Weights of a small spectrogram flow-matching model: norm groupnorm.
Rows from block 4 of a small spectrogram flow-matching model, named by matrix and row number. Rows with one number belong to one channel. Each number is 50 + 15 x the weight over its row's rms, rounded and kept within 0 to 99. All counts start at 0. After the name is the row's rms in percent of the matrix's.
After each channel's rows are labels from the 100 clips, of 14848 (inputs lightly noised), where the channel reaches its highest value: "top examples" is what is common among them. Only what is clearly more common there than usual is listed. The data: simulated sounds of rotating machines with and without faults.
# convs0: first 3x3 conv (model.enc.2.0.convs.0.weight, 96x96x3x3, each kernel summed), inputs 0-95
# convs1: second 3x3 conv (model.enc.2.0.convs.1.weight, 96x96x3x3, transposed, each kernel summed), outputs 0-95

convs0.77 105:54 61 34 51 61 34 58 33 32 53 75 56 61 44 41 55 62 61 52 52 45 21 52 30 48 64 75 35 53 69 06 71 35 32 64 53 67 59 29 47 47 45 63 42 75 45 60 76 44 44 63 54 44 72 46 61 57 27 79 55 44 13 65 49 64 41 25 50 39 59 65 53 60 21 43 59 45 41 42 47 48 68 28 26 54 47 66 49 38 49 63 79 46 43 41 84
convs1.77 098:52 39 12 48 26 50 45 70 33 51 32 50 68 69 34 13 51 60 58 56 63 56 36 51 34 54 41 47 61 36 37 29 46 63 80 66 47 43 43 56 55 01 49 68 59 42 45 29 74 54 21 61 48 41 29 44 55 56 27 42 45 58 49 69 47 48 51 39 42 29 31 41 51 32 55 06 57 40 50 55 58 30 40 55 53 49 43 63 23 78 43 39 56 48 55 51
top examples: bearing knock; pump; text has "thin"

convs0.65 065:52 72 48 62 65 67 70 26 59 49 53 39 43 39 55 50 45 47 54 58 24 35 33 42 33 63 56 43 24 60 10 69 46 19 25 51 60 81 71 43 49 49 61 69 58 80 63 33 66 40 34 28 53 67 52 30 28 34 53 55 54 45 53 61 72 56 36 60 57 40 60 47 40 49 63 44 24 18 70 56 46 61 64 47 62 54 48 56 52 49 33 53 62 52 06 42
convs1.65 103:46 50 57 44 52 35 36 34 59 64 34 57 82 63 58 62 49 49 58 56 80 51 44 56 54 61 84 59 51 47 72 19 38 51 64 43 48 25 65 42 34 66 73 34 38 42 65 34 03 64 25 55 56 42 59 56 49 51 31 62 41 75 68 72 49 31 22 74 42 40 34 46 55 51 55 60 54 34 64 60 39 38 20 60 65 66 41 50 81 52 37 52 69 51 57 49
top examples: thin (high-pass); slowing down; fan

convs0.76 137:50 20 53 38 50 38 34 47 39 51 38 53 48 42 56 42 37 21 45 51 42 54 64 75 53 49 38 47 57 24 58 51 59 43 65 36 15 41 27 54 25 40 50 21 39 14 32 49 27 38 55 40 32 31 28 38 36 51 48 32 41 13 15 24 43 41 52 17 57 30 25 29 68 42 42 46 62 54 52 50 50 48 54 44 33 50 50 45 38 50 56 24 59 53 55 27
convs1.76 107:63 51 60 67 65 61 22 46 40 62 71 71 49 18 57 32 49 74 09 37 73 59 51 55 59 41 69 42 58 36 63 75 46 57 66 35 59 53 51 37 29 50 36 48 64 47 61 16 53 44 55 52 51 07 59 49 52 51 70 65 64 53 65 33 74 14 33 44 60 42 53 55 64 54 53 28 40 48 42 59 35 54 49 50 67 39 77 45 14 49 57 47 41 47 62 50
top examples: pump; state: normal; reverberation; text has "room"

convs0.31 098:41 27 37 48 44 27 45 31 77 22 38 53 60 45 38 47 32 34 58 46 28 61 54 40 39 37 40 63 41 55 68 53 62 43 66 24 39 51 46 50 45 34 35 36 32 45 21 56 42 51 50 40 72 45 22 57 38 49 40 43 28 48 67 31 26 26 56 29 34 14 33 30 51 51 58 41 42 62 30 70 61 29 34 35 52 13 30 46 38 68 67 24 50 51 57 43
convs1.31 093:61 75 40 70 53 66 61 45 49 48 71 65 43 36 54 62 61 65 68 57 44 61 53 38 48 52 31 54 62 70 37 66 33 13 39 44 53 46 43 47 66 63 47 69 64 75 30 76 37 32 51 45 43 57 52 34 32 48 52 34 57 80 63 40 64 82 40 59 37 62 65 58 49 35 92 46 40 59 46 34 40 20 29 32 76 45 90 50 60 44 42 44 34 55 47 51
top examples: thin (high-pass); fan

convs0.52 140:57 70 59 63 53 42 63 49 67 51 47 67 39 53 11 56 36 30 53 34 55 48 20 32 22 28 32 58 51 51 62 87 25 51 72 51 59 47 41 53 38 57 45 60 33 55 63 23 57 49 57 51 56 54 50 53 55 35 57 30 30 54 49 53 92 47 64 35 67 71 77 66 59 49 77 41 40 51 49 47 47 44 54 27 38 39 42 46 47 21 51 63 49 32 08 52
convs1.52 116:38 22 41 22 24 31 42 65 56 37 27 68 60 87 79 55 44 52 46 56 45 71 57 69 78 55 71 67 67 51 62 31 79 43 48 57 56 61 49 32 44 46 52 40 69 18 26 61 31 56 44 36 52 58 48 69 45 45 20 47 70 34 51 41 30 37 46 54 54 33 29 73 67 67 64 87 51 59 52 36 55 45 57 58 55 56 41 61 48 53 62 37 69 52 53 59
top examples: thin (high-pass); turbine

convs0.21 072:42 51 39 24 29 35 34 08 57 27 58 48 41 51 60 49 56 74 68 47 37 51 33 39 47 45 49 34 56 54 71 23 37 58 33 53 68 30 41 28 49 62 49 46 28 61 42 69 23 53 29 26 70 25 54 31 36 39 50 53 40 49 47 51 21 38 37 34 41 34 31 37 46 75 19 57 46 43 54 55 56 35 27 33 46 70 54 50 34 60 56 24 32 40 54 27
convs1.21 087:60 53 59 61 57 59 50 68 47 63 36 52 62 41 51 37 54 47 40 61 40 50 62 53 56 62 62 63 56 58 43 67 59 48 63 34 41 27 56 71 50 64 16 51 60 50 89 27 55 25 60 63 71 64 49 40 33 24 61 48 33 35 70 39 77 56 53 27 44 66 86 33 59 58 78 64 40 53 23 60 53 53 24 69 42 24 71 51 25 46 50 27 74 56 39 56
top examples: reverberation; text has "room"; piston engine

convs0.33 061:52 55 34 38 50 38 32 38 43 37 58 56 54 20 33 47 39 44 41 42 35 63 61 30 11 38 77 60 42 43 77 50 60 42 59 39 53 66 19 36 54 64 51 53 34 50 24 35 53 54 71 78 84 25 14 41 30 36 55 73 73 43 74 32 58 35 65 53 40 50 37 40 43 40 60 37 59 45 32 63 45 39 68 51 43 63 30 39 33 45 52 31 66 52 51 66
convs1.33 070:44 63 56 39 71 36 50 89 53 52 53 38 67 50 56 09 60 28 50 59 29 38 52 40 40 50 54 45 35 52 43 38 57 38 44 52 50 28 48 66 76 59 21 63 59 43 59 86 33 46 79 47 58 60 67 41 93 75 52 35 29 64 47 64 60 56 23 58 39 68 60 33 53 46 55 53 66 52 23 31 34 42 53 59 38 31 62 62 52 45 38 55 63 61 65 30
top examples: state: normal; muffled (low-pass); fan